python train.py --encoder_activation="quick_gelu" --encoder_inner_norm=false --encoder_patch_size=[4, 4] --decoder_activation="gelu" --decoder_qk_norm=false --muon_scale="original" --lr=0.036 --nesterov=true --steps=5400 --weight_decay=0.03
Rows from block 2 of the image encoder of a small image captioner, named by matrix and row number. Rows with one number belong to one neuron. Each number is 128 + 24 x the weight over its row's rms, rounded and kept within 0 to 255. All counts start at 0. Numbers have three digits each.
After each neuron's rows are labels from the 100 images, of 14848, where the neuron reaches its highest value: "top examples" is what is common among them. Only what is clearly more common there than usual is listed. The data: cartoon faces. In brackets: how many of the 100.
# fc1: MLP up (encoder.blocks.2.mlp.fc1.weight, 384x128), inputs 0-63
# fc2: MLP down (encoder.blocks.2.mlp.fc2.weight, 128x384, transposed), outputs 0-63

fc1.360:130135108188128128128128128084128128139128137128128142156128128162139074203114155128128143128147128120137128141128163128128152128134141195128128197128128128168082128124118140107128128128148128
fc2.360:128128115159153148128158142128114193128152149128128128127128111094132126168128070128128110132189096078128139128173133128148128128063145128115109063128156128178121128132128107165145121083154048
top examples: spiky hair (84)

fc1.0:128128128128128128162128128139137128171163157128122142115111128140105112070170128128153128153131128128117128128131128128128081128083070075195128190119128128128128058128128120128140128175160128
fc2.0:128128044128175135128128128128128127087112128162136120138130030128128080128128149128144092128128142085128128130128130128099128128128128157128149128128192106128128130128106128142137128186143128
top examples: a mohawk (26)

fc1.104:128128128088128128119128170084128148168140128128138128168128085128096128109203128125128134159170150107089105128059129128094157128128128154113128128207147128128128128083131113128128045130128159
fc2.104:128130086128128073095062124128092128128123111128128128113128122105077130180178128117128098111128057079128128128128128132140128137128128128128118127159128128128112128128066128128140021128128171
top examples: long hair (38); brown hair (25)

fc1.196:126108128171128128128139158090190180049128128128112128098128163128128128128128128170060128128140128128134135128128171130128191118132128161128103128128128128128093074128128112128128133168128174
fc2.196:128126128128128128128128128101128049099128128071137128149132128128168128128128128063128128128144128128085128143128128128128128128128128135150128128134128128128128128128128062098103130107128128
top examples: hat: no hat (95); teal hair (42); purple face (40)

fc1.1:128103145194107128128128111123128114133147154184128055140137085128128136128136180186128128134126121137128110050128128079109128128128128128112128133128175128128128158128113079108125128162117128
fc2.1:128114128084137128128074139128137145128190124136128173103069076138141182128139184133128106086128175105135146128124158128128128139139126128143170137128153128153145110128128125136096128128128078
top examples: hat: no hat (93); curly hair (42); white hair (39); hair colour: black (25)

fc1.95:144215147102128128128170114070128119128155130133134151150128128128128128128128140090122128134140136128121128128128128134128126117159206176128128154093128128124076128128111125130089128128128128
fc2.95:128109128128128100125136140108128147083128095128128128172136151099128106113119084086049056128144128111128158105128128149128125128096128110133104165097124154112095128128128150128155084129128128
top examples: spiky hair (87)

fc1.364:102128128128128128128062128128128128128128128128191128148148174128107108128101128128128160085128128128128128182128137094117128063159128128122166128128128128128164128144052128174113128132128128
fc2.364:128128136124128128128128166129165128080128128066109132128128128128173128128112128109128128178118128184115128131125087167128128128128214128118071128128114128128173128128128128192097128155128128
top examples: beard (41); sad (32); crown (28)

fc1.18:124128180109128121128128128128128128128128128102128128128128184128179136129126128169128138128128128128095136128082133162175128155128128078110148128128128112172123128128137128088128128128128128
fc2.18:111128128113128128128139189127128128119094128143156128147056059128123141174099127128128108164112128128139129069128226128099128090117128128128136113128132075158113136135128132128128099139128128
top examples: hat: no hat (95); curly hair (89)

fc1.99:131169128181128110159143128059128128128128157156140128128128075128128128128128128143128201128136164128128128102128128095113165135128128130128128099163164128128121137160113098128128128153128130
fc2.99:128128128119128128128128110128128128128128141144159126117145128128128106128128091128128128128128128128141140128123128122128133130103091210128128128128128128158110128145079124128140149148128128
top examples: cap (78); spiky hair (60)

fc1.91:128126128088188128128155117128146147167086128089146128128128145128116139152105173082171128128128086117185128131128128088128128129159135177087073128130128097128106130128128128128101099128128125
fc2.91:128128128106128100128127128128128120128128128128143128128128128137141128128128128128128079128128171155072128128122128198128128086128128175129128128128167151128119128081128164128126110090144128
top examples: a mohawk (32)

fc1.289:128128128128128136173128108128128128193128128128128128128128129128128137105182128126145076128197128128153131128132128128128081068092118128128145128120128179128128071128132128128128128128112125
fc2.289:151188128093128128128152128128062128128096151128128128128128091128128111149106128128128128101038128128128128128128124156128178128142180140116084128128128149141118128128128128178117092128134154
top examples: cap (46)

fc1.276:128107128116097128114171128128136171128128128112128128141087128128128128128128128128128093128050128128098128093087128128128128149131130128150177102128104128100128128128128099089125128128128128
fc2.276:128125128126128128231128151159096128128128153128117128128131128098128128125128128128128158072095128119096128128128128128138102061128059179128142127128128120128128153109110128128128165104100128
top examples: spiky hair (49); crown (48)

fc1.94:136140124128128098128128128128128128149175119078170206095112128128074128128105108096128128139128155122200128128128128128128122128128128128185134128078133128122159128126128083128128125138115124
fc2.94:068128128105145128141147181128128134165128121108151185128128150153150149128128138108128141128128128158128078123163117095110128200047098128167136128060128140173173107128128119128094169128128128
top examples: curly hair (38); long hair (36)

fc1.160:172135128128128128128128157163124128111156175152073087164118129091128130143128128128128168116144128153109128112160128103157142084128128191128128135110146103128137061093060124128144128128128128
fc2.160:128077128128128128128128128128128120128110128162107128084128077112130123128153156128128128122134173191128150100132128071122117080128102104128113153108142128106128105179128093087098199128081128
top examples: hat: no hat (100); glasses (40); teal hair (27); a bun (27)

fc1.319:128128128093128113128128128154167128128128147100105100138111128128145216118112107128090174129173110128134128128130128137128128128128135139100128128128158078142128128085098090141128128128134128
fc2.319:049128128128128128128128143156102118128128133128128128077073128128099128128160128128140075167128128128128110128148137100151149128144140158128052118125172080189154128152128128128128128128128128
top examples: a mohawk (42)

fc1.300:128128128130128128128128092128128154128128128078114128099110138128128152148128016128128128128110153102131128128074128128128128128121178122128128174137128128094118128132108157128135128128111128
fc2.300:128080128129128128128128156128139160087128128128118128128128112128185128128150128159128128128160128131128128171128149128179128179120128128111138128154128160128128128118128128128196128134128099
top examples: cap (28)

fc1.311:104075128128128131154161128147128128164107128128111128080105128128112051128128184131166121117128093128128166128128128137092128128128128089152085128128128093128179144128168132129144135128128122
fc2.311:082128128068128128128048128128128128128128144128176128128119128115125134128235186121049117132164084108128128128128128128128135132128128128128134128135202128128128128128129128082128160100143128
top examples: beard (63); angry (36)

fc1.166:128158128246054146142128119128128128168113128128128128128121150128128128128146128148128103128145128128085167141128128126128128128128128128128128128128128128159128128108128103079128083195128128
fc2.166:128091128132154107114128115128128153128128128132174115128135078169128111123128181163128128108115097124128128125128161145151128160128132128128138128128128149128128118174128128147128130112128128
top examples: curly hair (55); grey hair (36)

fc1.198:128130127128133128128128128128172093128155110128128115156085128149128099128128128128128116147157144075128087128128095128128170121089101129106128128128153089095128128128128070092087128158128128
fc2.198:195124134168149128128128128128135128128128128121128128110101128128128128128128128128148200127128128108128127157099128100128006128128119128151128128091128128094128116128075128128116128128078159
top examples: beard (83); winking (38); purple face (34)

fc1.35:176125128128128128104177133145148128128176140153160129128133128137127120128141105123086128072128158128098122100069128128160128075130164128128128128128142142128128114108128133110113116190157128
fc2.35:128153142108128176063110199128112128128113111128128125128128128083197157128128105128128128077111128128128144128110114128157122132107127118115094128118113128128128128128180129061128128122128148
top examples: hat: no hat (99); spiky hair (97); teal hair (26)

fc1.119:201128128128128128135128128128131159102128128150191128181080125128128109128061128128164128128154128128128082128128128128128108128125128206128128128128128128128128200128128092128121128118176128
fc2.119:145128128106163099128092116128138121098157171128128128128123106128124122128128146176136140130128128128128072128117128144125129179077128089128200071097128128171129128128128128153128128128128128
top examples: beard (53); winking (51); smiling (34)

fc1.228:184128149083128094091128128128168128138152128128151121123128100128070128128130128062096109132128140128123141128128099128128139114047128128128128128159128153139220128128128064128058128128163160
fc2.228:107128091128023128128076128107128093128128067128132128140128128128108128128128128128128128128123128128093110128128128128154128160128143128128136141147128139128128106128128128145154128128098128
top examples: curly hair (46)

fc1.22:104128128038116128128162161068166128159128128146115130128128079128096103128042185128128168096136135128160177113111128128128128187128128128128128128128128128128138128128130128128035091128128137
fc2.22:128124128075128128127128128128120106141128129128128128133128128152128128144128089137114090123141100132128169128075128128128128128128128128058128135179153128128128141128128128128129128064133165
top examples: long hair (82); grey hair (25)

fc1.288:071123128128119163128155064167128128119119156129100128095128128104124128128128128154082128187128124128128128145128128128063128128083128128088175128099128149083130095128135167102075105177137128
fc2.288:130128105128128128107128128111128131120131128142112128091109136128204128128139074128108091122103138128150115128128128103128128128128134175117115130131110116128128128128146134166128128202128128
top examples: curly hair (37); crown (31)

fc1.213:128128128095147128121128128143128128039128128084184128128128192147128069057128128052128128128128131122128152128128080123128128134128128113128128128128138128174128128128128128128128111128111128
fc2.213:128128128133128128115128128128128128128128128084136128091128158149073128128128148128128128132128128128128179072128128128141121089206128128128128128128080147097128128161128173128047128128128128
top examples: cap (32)

fc1.124:128128128166105156128102066147128163062148112152128111187128128153144128128090128128128128128141124128174128118128128128178161128042128203128065128128128084098102128128128128119128056128128133
fc2.124:115128128128131128108128128128130168128118128128128128210095128138083123128141183118127086128128110128128119128128128114128128128128119090154128148140088128128128128128128128128060112124144128
top examples: long hair (61); pointed hat (25)

fc1.171:125178164128175128146128128128137105151128117131051126140128128128159128150128128061102128128189148128128128079128135128140119132135137147127128136184128128128128128084128128056144128128128128
fc2.171:133170113128100134128159163160128128156087111139085102128183128142112112140184140128128088139128090128128128128128128143128095128108179128134189128128128128163128128128095105128128128128169128
top examples: cap (44); pointed hat (29)

fc1.183:128128128128144150128078128133164128078128128064128128145128128193149128141128169128173111127129128128128128128128128128128128143158128113128128128102128186128126128148128118135082128090128128
fc2.183:128109169130170063126099083128128128074128128128128128109169153128126128103128128122128143127128132103128128093128150128128128128125087155099159169128160125128104099072074128128128128128128128
top examples: beard (59); long hair (42); grey face (33)

fc1.201:119180128114151128128171128069146128111128121059183104128128139128179128128114142085128128083113157128136161096128128128128128133128128128150113128164127128128128128121128145104128128128128090
fc2.201:149097128128128128128128128128128106120128103128151138076103044102118128128133128127128128128128139128128128094128118128128128137087077128128128128128128128127128128162135101128128128128128128
top examples: hat: no hat (94); short hair (38)

fc1.328:133142128147128124151150128060109142128154157128128161128128081117128086128071128098109188128128147128128128128128201139128128128085128128128226141101149124128128147133127128108128076128120128
fc2.328:136116128128070128132087128083090128128128128117128102155117128128128139113139128140128128131128126117161128186106128128128169146146128167128065079128128128161103121128081128135128128128134128
top examples: cap (94)

fc1.29:128104134116100089128134101128181130164156128162063128133182128093151128128128128156110147128128159120128142150128128104128132108130116128169100128128142097130200128117168143186147128136128128
fc2.29:128099126149128096128186128094183128147099128158152128128128128128079128128105128128183092128189143128128128140118128110128070106128123128095128128128157147124128128186128077145134105128143116
top examples: curly hair (36)

fc1.38:114155085128128172112121121145128128128128121128122118094128190128128119171188101128105128128102128128083151096149101128117118160128135139157153128145128128128128112061128128113191175128155128
fc2.38:128112134155128123147073139128157136128129128139159121091154128128115128128159138130128128128121075128084094156128128120136128128118079126128128178128113128128087128072142127128128172192136120
top examples: a mohawk (49); pink hair (29)

fc1.16:094130128128121128121128128150128128164128128107128128128116128135128128128128128128110114156115167102136184127110143135128128128128153118156095138082147194127128128128178140121128128128133133
fc2.16:168128128173144128098128128128128128128128096128107125128122128153128125096128128128128140128091128092128188128128105128128089110128106128128097089128128128075128128164185128128128128123132128
top examples: cap (34)

fc1.282:128128104154176128118102128128128172199128145128110160128144140128141092136128073098128175128128128090128179122128074108128091166177102165160165126104128068128128128128128128114109128127125117
fc2.282:104131128156128128128082103128081144067128128128146128128149113187128140128115202167128098121153128098111150102128151094128128128127128128129128110178128103162128128128128063151130128145128110
top examples: a mohawk (66); red hair (33); black hair (28)

fc1.372:159126123096128101135128128128127109172128110139110047128128128128128128128128128131128127128099128119148145128128145074128217155128128100170128097128140128104128079149128139128128128121110128
fc2.372:077128134137128115113128128128128128037128116153165127161171128128080128128128128128128118100128151106074132131069128130073128128128147134128128128179151128085146128155157128081128128128128122
top examples: curly hair (49)

fc1.87:128128128183128128133128122128127128069186137107163113128101088169128128129128128118128143128128146128128116128128128128111118102128122157128128128208128140128123095139128159128128139128128128
fc2.87:118128128128128128128128152128128128128128100098128128136096076128083128128128070128128101128128141128128128099128128128128128056144128128171128128128128070128128069179128128091128128144128128
top examples: hat: no hat (97); spiky hair (95)